python train.py --train_examples=195000 --horizontal_flip=true --translate=0.12 --encoder_depths=[2, 2, 4, 2] --decoder_kv_group_size=2 --batch_size=128
Rows from block 5 of the image encoder of a small image captioner, named by matrix and row number. Rows with one number belong to one channel. Each number is 500 + 40 x the weight over its row's rms, rounded and kept within 0 to 999. All counts start at 0. Numbers have three digits each.
After each channel's rows are labels from the 100 images, of 14976, where the channel reaches its highest value: "top examples" is what is common among them; "lies over" is the class under the peak. Only what is clearly more common there than usual is listed. The data: rosettes with rotational symmetry.
# convs1: grouped (9 groups) 3x3 conv (encoder.blocks.5.convs.1.weight, 144x16x3x3), inputs within the group 0-15, a 3x3 kernel for each
# convs2: expand pointwise conv (encoder.blocks.5.convs.2.weight, 144x144x1x1, transposed), outputs 0-143

convs1.83:580480472543477525455486546497531584490520477553576502520539592451515498471439572518519510456442487567569511477560526523548453488512530463501513541525463496452569463513506464498463450465510589489469566509493514538484504547520520487479463496584479550543484478511453503509487498580478575529463440480544519534572518503463462475507496513549439483513490483518442458475597546458434480489515485470524443449467588549516422533460500503457486
convs2.83:484538502508417431489541507485439527454543503528478577548430524541473485522523483467501510494437466542518397477488597502465478511473539493511477492481425490521486491504496550471370490498504509476540501512509429516570444546553418502496500483446439525470477536485508483551470539465546508512539521463485487471461481556448446438535526482578474423427461475488443536488516489483506510515479531419515484449482560507464455513558433430465504
top examples: three-fold
lies over: rosette

convs1.84:519499459473540553461510545534515471464439495501520550493494521484447491508505541541488609477498511486487513571550484465473454499456521494527503507534448492533614479483534483515487529491502496525476488491508499433504603524549497432510530458547466488522479507487439555520542531434485550447524480564549543465489535489472438530493430507449531518525498539560467475569560481536510453461470569544460409515492539514494373537557531398469472
convs2.84:499443459466479507434556564433503549522501557532495579483511458542495450505516403475445516477497562458471508509509505551455481556505494507491408566486481531521500577488528433453471459517532472486521497560539487487483448522483482407495478430519514533513565547513471544414454443542538475527480454402508481482469509535522544479520510592484546540551429518492556461486465470452496558508446577508447511494503562462511480446493500482505522
top examples: mirrored; vivid
lies over: rosette

convs1.24:499483492499557455480424438514530489544502516449508508501451578476472543531542485492554476490462511464482490511518555504485671521588428460500524538527510464498449479472520496473469504417444509531511570552450545419449490519488508484576535508503518457468468563456516460506473484525473482581528616479485474493465498424565479497521476506491541500504453502543527519507507433544455419516496524509470418480461501480457501519499449526522492
convs2.24:571525476476535530461514532507543561455474446468487432536561458527489518518542499568482386487516490601558502518523539524514506434507533479466502482492493470479561468479554503490507457475498506468482441505539464580502514469446499482449468485508446518476507492579483546496513559475420532494474515515543523525484502465456566476498603480505482543436541464556507441456553558423560509519490445492496531480483559536422495479539534394451485
top examples: mirrored; vivid
lies over: rosette

convs1.132:512427520453467490550568485575513445516521441456437531478473530476511521536554508463438501522498511518513540496491599523477476521501582533470539495530483483450489527466495511460435475501514508513534469481556520526442473520516491530472572515507496538450499525435483448424521459468455474513566585503462525477505557494446485442508582528489505522494534493545495432483493476430469486522434537492426525605578460534482600522467491597489497
convs2.132:516482547553499479508504564525488553533428491533488538455467519499422455429527530528503552524474561452534546530525465543440508560509518409548454522539519483502435542513520462511579484509515499546494515578540513492501519494512414579538439463511530459492459388528464502572586441480525434542506460524483446485457487507481437578565475577511453502509449502498549496528475402501491505464501488483509506477491488481464460508537471463459471
top examples: off centre; mirrored; nine-fold; order: ten-fold
lies over: rosette

convs1.44:475497474484554467461451505468508531519522526447512447478498516483568508431502562482487451506551506474473571553463538485479525522572522494486479585547481434535553495468469445556503540484451537506537504506496532579554498486435513495488465462523570548517573450497526578485482484509517562564666517451471500510495491507471495586485468559486462545530469531554484473483446489470512534472547476507485546471455560489490493473511431490476595
convs2.44:502520536499459464583489580528520507593502512543485444528485433460458434604594530445515506510487494454514441464516474450457562386542468557489455494495506404414530457487516463463477533405531492531482494547546476473496553483473555474495544470481480452488469518529497442478554495500435521516492516476496570448472467534473478487470485543527541516505476535553534513515515477526429517541538495562530430483525530509519473494524527461551463
top examples: three-fold
lies over: rosette

convs1.80:492529483453519488466435450588518527461499531509637490524488533539490520518534472504538508444479500559563546483579500466489479516624414491475513488501573453500453552541518513497435464525517514522478471491468519513485578544470470439477483450471501561538573471535476600462532450465553509515504541478468507498531488466451494474432452465468530479444446517530471516499474494510468515488539559484505483556576465482527468480467479456442426
convs2.80:557536485483512489529503535506566542548462499487531482517506466576468491501453441549601495473494496536482479508525432539483567466482438490491465490537523467474490534567492534472461523552512464556522539498512533518496589493608504493547498582533495549462582510419535498530507473583499499434495571498495524562522466565439475473522499536425569499562517497497512534543517549504520526489519476490602430463583477455510548488531466501467461
top examples: vivid
lies over: rosette

convs1.119:473547455529444578498535495523500500500486504492548457535437549593439509502476528503567411536516426458472508580562471489530526499518478513474544533445484501498505473534484518486496508502477458491553435492481518517506479484530505470455483505514491571478495515463551497508534498608554483424507622446437510449477540486484456461509471597594460480513550539469515445546509512472483442483540453546515494473440470566522482500432533481558459
convs2.119:521485403547496549543567577496545492456444540440441475492493494540483508486508506456546500455497496523440461554446553516492486450450482529584470482509534481517467539504514572464477488469489533583450464473440588479431506496495576468513603467555490548506521467529460454429480496477498507462520487452528464517484533602517490478540456483495544510494469460493553547462529482585550508510549475478550474455524409468515551461503531542510497
top examples: pinwheel
lies over: rosette

convs1.30:486477560492537427532547472524556507469524433480464515459421494534552443518440529502472471496510428500493580518543468486503480562476464532557509515506556542510462559535435498503573549558502532507500557490514460482447512505520471477484462501528524480494446478631515542534453554505497483528529437483519500569503482459498449522502478497494463516510536534477466551535524592523515452463392478490467593456530540490484542533526551422474422
convs2.30:440482509510463436522469578542481448492507468477501485470540514507463493549465475446473550523490472512419534575469505448438459524479440451585538516536448490490455487490495455521501424490542534540518512496505487409544522551470528472477485479481502510543568509436523468483515472509514549521481537511528503535505413544548436514469518560445546441524426540457523508536460478504411456511469541533543539484492563546467490465437482525636457
top examples: six-fold
lies over: backdrop

convs1.110:539469542532464461495533514519567512484489493495482573569616455447459485500460472572585480498525437476546465528454538506498517557537476434475514503527495481508509513549539487535454541513517520521503478478467505489511507528497492536461471558457457429534454492467574463639526461493542500524503460489517554487454532478442563529449470443532562582484411510511607537490523441483566513553452516502485494553501493455475487532501534517473518
convs2.110:488565525479471404466560571465495455407478525501416555412495507452561508453449459540530450483496423508450474498460488523514488457491483529520498422512498466517541503505526469541511464502559527554422460484488485481505486569467486473466493523552504576500443477480534461492542572441500504539559507543594522517525522511468525424490577475516535431433480469546492525499469489493535456554458513503545494462467492588449453523529493484485465
top examples: pinwheel; four-fold
lies over: rosette

convs1.41:583470465540558534446483487473484523470519452609468468491505447508524485491521449492467560472526461514463501487532475475502559482476499509525518517457516465457486464475537467518487574525517500460436511536564547439524509497475521452479432500496491480523537463588550517507414498507452491512670443527534503544534464536426580504434491553441438495540524467525498450476458483453472583495448517493505452511442558492477492510488531485506461
convs2.41:462618462533461477500508471458420468445473442526448490566427518435490516472517493515599571500441509503509578555518458452465455443426475490532498474499469440461487507526505469462596568437516543460503498470433495468465486520451495543509479531534503538522467597431494477427502489448495530497514504529546539434480520569489506519508471523539533505439527537549551513503533519451503480419444517506552495521518514478475459510530522518544481
top examples: five-fold
lies over: rosette

convs1.79:432560526494449478538454510484436522458467487506445541475465513521516473449520476490466474450455560462502500544627462495456457521530504458492485507442497468465558485492526508463509476444510491455567484597535524479461473596463489467508483470484460448491464504491490473506461482529607505472553461491482564549577603403491478543556443499440490507417516548550555465488428470540491497530460456509519517488485499482463458464488510496507532
convs2.79:561442547458539588525496481505476520472543509547499538489538609456476414474522539487537508417509490517547497529588568477523491498534453533451457493547450486492497529531445520508505544529495428561439543506494526461504480438443501474451503525478457498514473527582485509443562492442466447490385509453470641470453466500450439491514517532447516516491499504519465499562553455479468490532537501543515485529475507483499511535539512515508534
top examples: nine-fold
lies over: rosette

convs1.16:475512470533522446523497455516524485501476459500460439525594483493524404485434446491523565532488471485473567474519439526493485452424459521499478481447509531510498496487419468535553457611495473511528531504496566548510502506539550408563471474543526469467514516487534511554517500490501456441483413482480553516492457458477407606565488529477474557493528524464510477513577529493490501582515555532476438563476538536492495531474469462481538
convs2.16:515505509508469545579534509472516577556446452495470488553525489489532494479553485512458481477536514540537547489515521404421544476486494531520461521493488499497567617504517462495514471451481416592463522585490526524482496618497515491503539564572567457508513523499456520456505480486415431473473525466484474512486506561532534506473471502447460450528463527471484531557409460536470458510516612492509494485542521539503479469505526552480523
top examples: mirrored; dark
lies over: rosette

convs1.106:489530491498460527536515486568506614539506527533527475519477465513431500500465464468454455463497433495465494497509459543500513509517495518566474456418554496539513541570515492422560594520482495457493528506468510437475532481557531517445515464495500581473588474486511627569514490553539477474495476534523529480443466550475586527516489490469476580498530537513508474540490502523528447502508536553438512566579460484545439457525546470520531
convs2.106:546515516481451535551528537530511518543503515444530500513496482526502529534488464479490504576505544473481495492483415483544466415492500492570570444485481574560438491549531502494540486524439505542473495500533507470420459566488530520466548517532569496511484504471485486414453451525487435442529496583504497595429434486546556438514578600510548423534498512541530460508455529418544522515549525539529509456476510514483536554510531476488529
top examples: off centre; ten-fold
lies over: rosette

convs1.14:468571417487582491426527453490472522545527572440433520543489578520492462533502498417500471465489501486487547519471543493581434475455483515465519524511445487497537453548451538472600488525451530526454465442502485565476502514539466505501508546513480533466495524405550461404469495441572467568437468437536522552456516473549577535472508506506508471486453506476540461467465488475483480466479499505515523483487536485482469566485554441462514
convs2.14:497502533523532449503457489483465530483495477507480497511511442512500538474500520533484534465452486517503534512517563520479506518516498424474588470462511524452512452513517484442555532548441642485521549459497561492531472537507471528424544544475497518578502489450505445514426522511529479571521478526476468447536541587496427616499497527434450528482528497473518519519541473490545501547501483506503543587525496598405542460505458444562501
top examples: four-fold; vivid
lies over: backdrop

convs1.6:513531506546541463470411470502505474530469506598587467585499433517502481529457467514576515563536535471474559517567494545540435483575434506551490497540476496473506457520475488492491481434506484481529529527494488431527538526473524490490467554492496496447546494427529466497478487532491480498495455499562487418501483476461435497519495467559495416509616471506610548547516510467426571460483494478550471524508501450522540433472497512464480
convs2.6:601485539481526447501514492506434469494501539523555519501526477431477566459535525562486435466445509484554414501522482521482492471528570539546464494574584477475483467485449546495553463454559413529515451508460526524487488487531496463407477514415448528455489473483514585463449536504472475509571512505560545508549506472522596442517492488511493484471517443513466473549534488508458504469502478514442482510523479475616544506542528438502522
top examples: three-fold; vivid
lies over: backdrop

convs1.11:466522430463490450460417551551467474516581548424466497540502519461505501479517509502452441518621486472544481503532526493498396485470508544485488544494460524528472429517553485432438508467502480532438485509467499459494512541501491469422516455471590531564478512500506454500486589537535444532502510484539542487453485427527496503527549474482498471476462481520493435543508478505492460435464522502515574494521531464568609546456554478494454
convs2.11:518539563541482464511555529510465482453452489544523493522479515507473513447440517516445444495480442497567450462560493500496530496504583444513522504526501467439508485445473503463527437458522533525395510480435506551498524592509458496475524486512495604583509533520483495516532545421518413473470489456436554502493469564477435530443550508568455453513534530493492467439489463489528494412544479495537445492449555535499476468470405506490484
top examples: off centre
lies over: backdrop

convs1.40:520514554519459549532505465493481516432494555507603521446518505487472473494482464517511498497468468487493488473472522479438540538534549473498500504484521601476460480476458559499455456514466446466498493439445472480524494485412456485538470492516569584433529461487464500525498431514574547443486522520497561507438450539540522486569480467438608447507475535483510414444512625519516532518494472438458554490523459515469516504552472476493438
convs2.40:536527469480540614465461448502448475495478507485457588546516504466470468527507522550468476492536504522482538448524544499473485545533578442529467421527480454478504499469507494536537469640469428468508528487528450419531427467425449557448480443428493516540459432511459493544485475480500454508503477492506513475474450533521487492542467464458488537499451525450506541473569483499468478502532566530391567506503459488438476526508506524492540
top examples: ten-fold; nine-fold
lies over: rosette

convs1.130:559470502489505567536504464527470439500570497479468484484531539498470499541528538490523500520472468503531532494457436498520483495577522487459456519552495487511496488516501435485369515471473529519470506452412580487526439591412554506610491503497540497507479527503502438496585500553579466581497547528509492491472510559489507515518500500501458501557500511490489444572579592440437495481545490506476433535509510521457511527426500468547493
convs2.130:471519483502473461489561521533480475483483508560556597491548531504480445546509443495479456549464439449495515488473522565487449488546507468456514508438484413487540523570505531545459551519479579582582462493451525521468484470560524484500537512496475530471575482543511495440439482499547537521593448467475437517514457475439497543597411437473474533492461512458480521556460478522485462463552531480539572513453447520467463514536487502497481
top examples: warm; six-fold
lies over: rosette

convs1.121:507558481531511518436526474560495516489515553510463448601524605509496424570459551463457485562469522429541439421463488566493512491484489543557529503526471570508583548528472528471511463500501520509571504468474597471521532504527495523494506504477485528475546523491475514495475486494482471552526538508548509511470473458513520450461368549512519517456537472471483560471537501495545544536520522467454463415452515466604513509482540551532521
convs2.121:513507488501571518598464433477485472448474506457507495542422499494510548514478484543470532517606566511504527501439538534462438536426441449550481512459506469479471508506531577491550573450517530449470523479504511414457423513475494472570486511535637458559514437485535463522493457461508544477542506499443512499445494488540524535489548503533510457529532466483545518508517520522563460450539522467461451583500501449456483506492503520537451
top examples: three-fold
lies over: rosette

convs1.139:558490476494610433485497538522526518478446499500514484464514496479532510394500490561482543495580483428417500521453495463530468501415502500529476513463569472535469468519516584352451552511508446474493528459507514500452455506451407477521489466599528500486504434489520548441501485509440542478481454481526453488477519539458436554471491516497515542518515493527507460485538466541517509484487479469461507463504502589468530445554487497444509
convs2.139:492539529471422541537531504517490463478488547508523520513575477513540492486502501466461486483517517497468488489459438498510388561491451505488579462458515413501466480472456532356475501522512498566516451522531439553484506568465440548500465515517509500471535485456475572542518477519513466482542500525449510517557517519559499492488567509497441556520509500563458529540506388493508484470508520596499460471430469472405432450558503491494490
top examples: four-fold
lies over: backdrop

convs1.37:489481476484470554503534474511519514508533475505419603491486563462512500526551446488495520421500465478477470528533602500478436560505442506539522590461442512478499471544536465533469459505465470499510539530460449454490504494496544484477536453515526412472504480461435496505415546536456541439462456538452473422570462553486540445497508497481503569477575455519534482586429514510524456506483498606552437497498513537456502478524485486518483
convs2.37:529540527530541485451480481487569420542426527552452419483518497499453507521542506458450533443424492468533470435508548542513474594486516470536516474485512479503493505433529513531497482486510520508467546512514483482438559513529478549508537479558509485460512492525460515493429535513524492520511568571523451542442587414481533510504524469547555559441532445522490491424492449464504581542561510520508599420518484447527480489503417472506469
top examples: four-fold
lies over: backdrop

convs1.104:496533534481458507487513568496479465444503468524552476516478443622473492500434480505502470567576557520483422460499556466524518444467514507527453534570444561515469501464468460553477472474541516499514513535535520477456514480508558547482571481444483439580455519504431477533531491551590503495562450502515469480437544399582497482490539531458469502453569505530451451517503477476482480441502501487477495473476538485563533468452486438561481
convs2.104:459512597485494484509516457423503432472518444526489544522500481498462521473470538531493462465497532456506482564461480474494477467471560467434472561418534441480461474456482429501464496490535613585495455547492522502514487519553456483477441511515489539525530445458505482470500580439514542510498470517527419519500483560509495426476565483543440461471543444554468494514486466492560418530465440546467480501539442563587527533519503463498539
top examples: pinwheel; four-fold
lies over: rosette

convs1.46:461554494485516531504463471412438532524576416500439426487534516520474550541582510541494516485507529536559541516576474542483447521478497504480464452592500530459488508550457505484499503586506561477552437514514506468507554476512441521529493528447451493549534488509472451508489500435450503499478464478495501553545515541456547494482524512544463477579484452525576520586524495438468407533440510488509544521471481532501522513509560566593528
convs2.46:520492499541525510486557542437452569554424484481458465533475476490436498522490464487488546506481515484523560503532454552435518482512536454552491523539482444422473496499530573432482505462478491502500404524565436546501513482476482486548527521548510478511500497567519587479454482590440491536475460461508520551533431498491535509474555624489501531533483360515515575482564520495493489479487496431467504487570553475474515517489507483507539
top examples: off centre; mirrored; grey
lies over: rosette

convs1.95:545523553458508472508506488519481464579491489475520508510548476574514492542473461523517480618497465425455457432505515595495548438470441527517436495466460514471434463506492483483553493536544521611516503497548468470479461592519487468514551537547503503487600542507501473503487493461468538438526516490471490554489483471494506457577484487465437498547469485507505509482557500503578474490499537615483514496463465411534563479497559473529543
convs2.95:533506487504468442413446534557488467476531462505497460455512477500536537486573485559530488457520462574549565475472518435445399536467504454486539497535530474500503462568481515523460444459428464556438523480491505494479520520474523460454441501517533542558512487536544501487444496457558496480539539502562470452566483546467466547544440501483476550494513463491554516549495520593536484577511491568509527547540447587435487545466436493525542
top examples: off centre; vivid
lies over: backdrop

convs1.75:463525484444584513491432510509464501559481559513468518498534510432454470471589479425422515474479549568517485503576462444578444446513547533522436544479515506523506475503475511485469515513489491508523529478532419486545478551502536502551590496481427477501489529477525496485481506490504551499414415488501545536563510498398453573505553526497431475504546516539533464526551527514460485526536486528437454453506537508538549515414513475543525
convs2.75:516542456437556506468445503499478565472463585517463536462526555463525436497519530505417492448548456540522493429539503471429536489609509501517523461469507499488470489556509508483527536526515452502520487472541514487496464503458486511484520522500483527492637478587607479500448560500495361462462425489487454547466509508447512486476461545510492520463463494448491472481506521465537491557483471522459451518477431557562507501463495479495541
top examples: five-fold; four-fold
lies over: rosette

convs1.26:473472465439581473434463500459432467480526455489459495450538545480550493501465446442470468498555543466508479504483417455470488452534486474444496557507507500511512477424550439528574504489520521508469449457499495563477511530495528461470549497468512574486561445517494517553547505468522463502471495476459451509523544573486445503492593555525514536513485509487459468477415515516494519468637517593419456452487542459458462459487465481490541
convs2.26:514471519545441432501493500498450499438452466495504454501497440486552587479447476463494438560543487504469471511573491460539515505596470567528472479519487477439579559546501510516498549553578482405460488583485534497533434513503498485521577448498474578503502444532469530530448556523454478546493524520447526465556528563476490542466469485584569493500460561457472520528473538473516502529464459467449516572503553532539521514525484467508496
top examples: mirrored; seven-fold
lies over: rosette

convs1.137:470471465457586556467536523526481512520590542540608450479484504456511463516494480491557461462513489542490502568473501475499472557467530491481441514503517523509495472536484397470528503490487485442481503514486442479421504510500542456461504470451472524474460544512504494405496511535604444450505421568532528484502513482521466544517502512462492566489484540467492486526646582463484446512498526465515460465452479567474522481425488539516552
convs2.137:457522480578511450465507484494579545440514536530541555521526417462540574495557480529493488482525475451536546463493488553475538491484533449486464499424485495468455490521437529563475474507534424493490483511458484482465555499494493469511445490475477418475460486573478583454512422505389533549594525477473505511506522490527542491532460468503570457499471495499448481548472480473560513519522470490434565611456526541463514508503491551558466
top examples: nine-fold; ten-fold
lies over: backdrop

convs1.124:566511524533454538537546530537574525474474542550520462536398493429448618516581476530542467433503455520486479527562502469522466540509544468505550550429596497578467516496421496488486491549466479525473430527462534507461438527522475473509542502505509487507512499508491505539509505493506525493510465477532540499487514499440471449523505459516504514458515471510499527559441589540554501408509453527501437470447459525542536565450484463506584
convs2.124:529535473459458525514528587531496490477506507537536495572439428536530467535522576480567495500510476492481551502480448542530518578452549449514521541485533474547462565522495465467507488483478509488557514515451588486451600481518500477503474463440513483402556541498529464479496469498473511501531470459472517478462474574431470470419461478561445484623498514564513470529508500529429516458467523461461464462445513452453544494563470528544511
top examples: mirrored; off centre; vivid
lies over: rosette

convs1.105:510492487488533523423455566479493552519488479548537477497498533463460511446532476471566544515423509414484453540511528527494458476491535535538465472481466511464531500564488459519503596485559493514553505464505492495408507522456542589449532449477463442481579539474414492480521472574492498516570448491481512552529454481608504465508503426576539522464502482496509545551417471427515472471479532492512473469474596511457504461532513516484491
convs2.105:518418508487495552511466489479498460456503538475481471471501479430476528402602521534434573525507516516435500458506520459568507467444560525492529464444546492553434506433489505516517471522466543442471507463466472469472485520513459495452488540497472510563554505442503462484497487441509591498564516511516467563583491475420483449508534510455499534501395505511488479497467528514484487551484503511452568478635458475473526489517420520500520
top examples: five-fold
lies over: rosette

convs1.4:486496463555453469464650470523530540555509557464516507523462456499537530460492406452477499524457530534500443475522470502457479476505427528499500536483579505562438497490492454570461518485567512483480452561503509485534533536447454495513452508458460524482444522492484554397449477535437484544523458551496502436448525454482489478478511496490493564479528466470505529518463521482463545471537538496508534465561511457407529486574495454407522
convs2.4:437565567426490507475529524543490448526446587512523522465486521532490548436481500476516441494526448472527472533541461528487471473492443514568497514360449534588484489486509476459525527487435537480583516477486538533493491476522456516426495466446576467526499390408444515516486495468484450460505517468500475543487550468496466578472505524481500528496511489514479504481453455432511542469446489517470494486558460531514493501524528573583460
top examples: vivid
lies over: rosette

convs1.13:474455465529483421544443519532546531452443476513484476492521494508480513502552495538463434587532498518471540499543572534459456551481524528512571495549436494477541448514494442502532490569530529491483510529515522483544506535519572461534470506520461513517530460499555518553416500526439565575516510473522521526479507522516537564499478509485461433568470512504512490470570462550425523446497449486543540474445505462420457456603594434452496
convs2.13:506481486467482469550537483507497518451526532485516550486524522598476523508446504515515549539474461523471557469495493463502499537487463415503456441405477436531532530550571482505500439498473472524542580473423627477490523435478493471550478487486397515491576429475539534498503512541408496427459542481519542499496502520545510439489533508552503532468462456461532479490468548441475545536520567445518491439538422477481500461521485467509485
top examples: three-fold
lies over: backdrop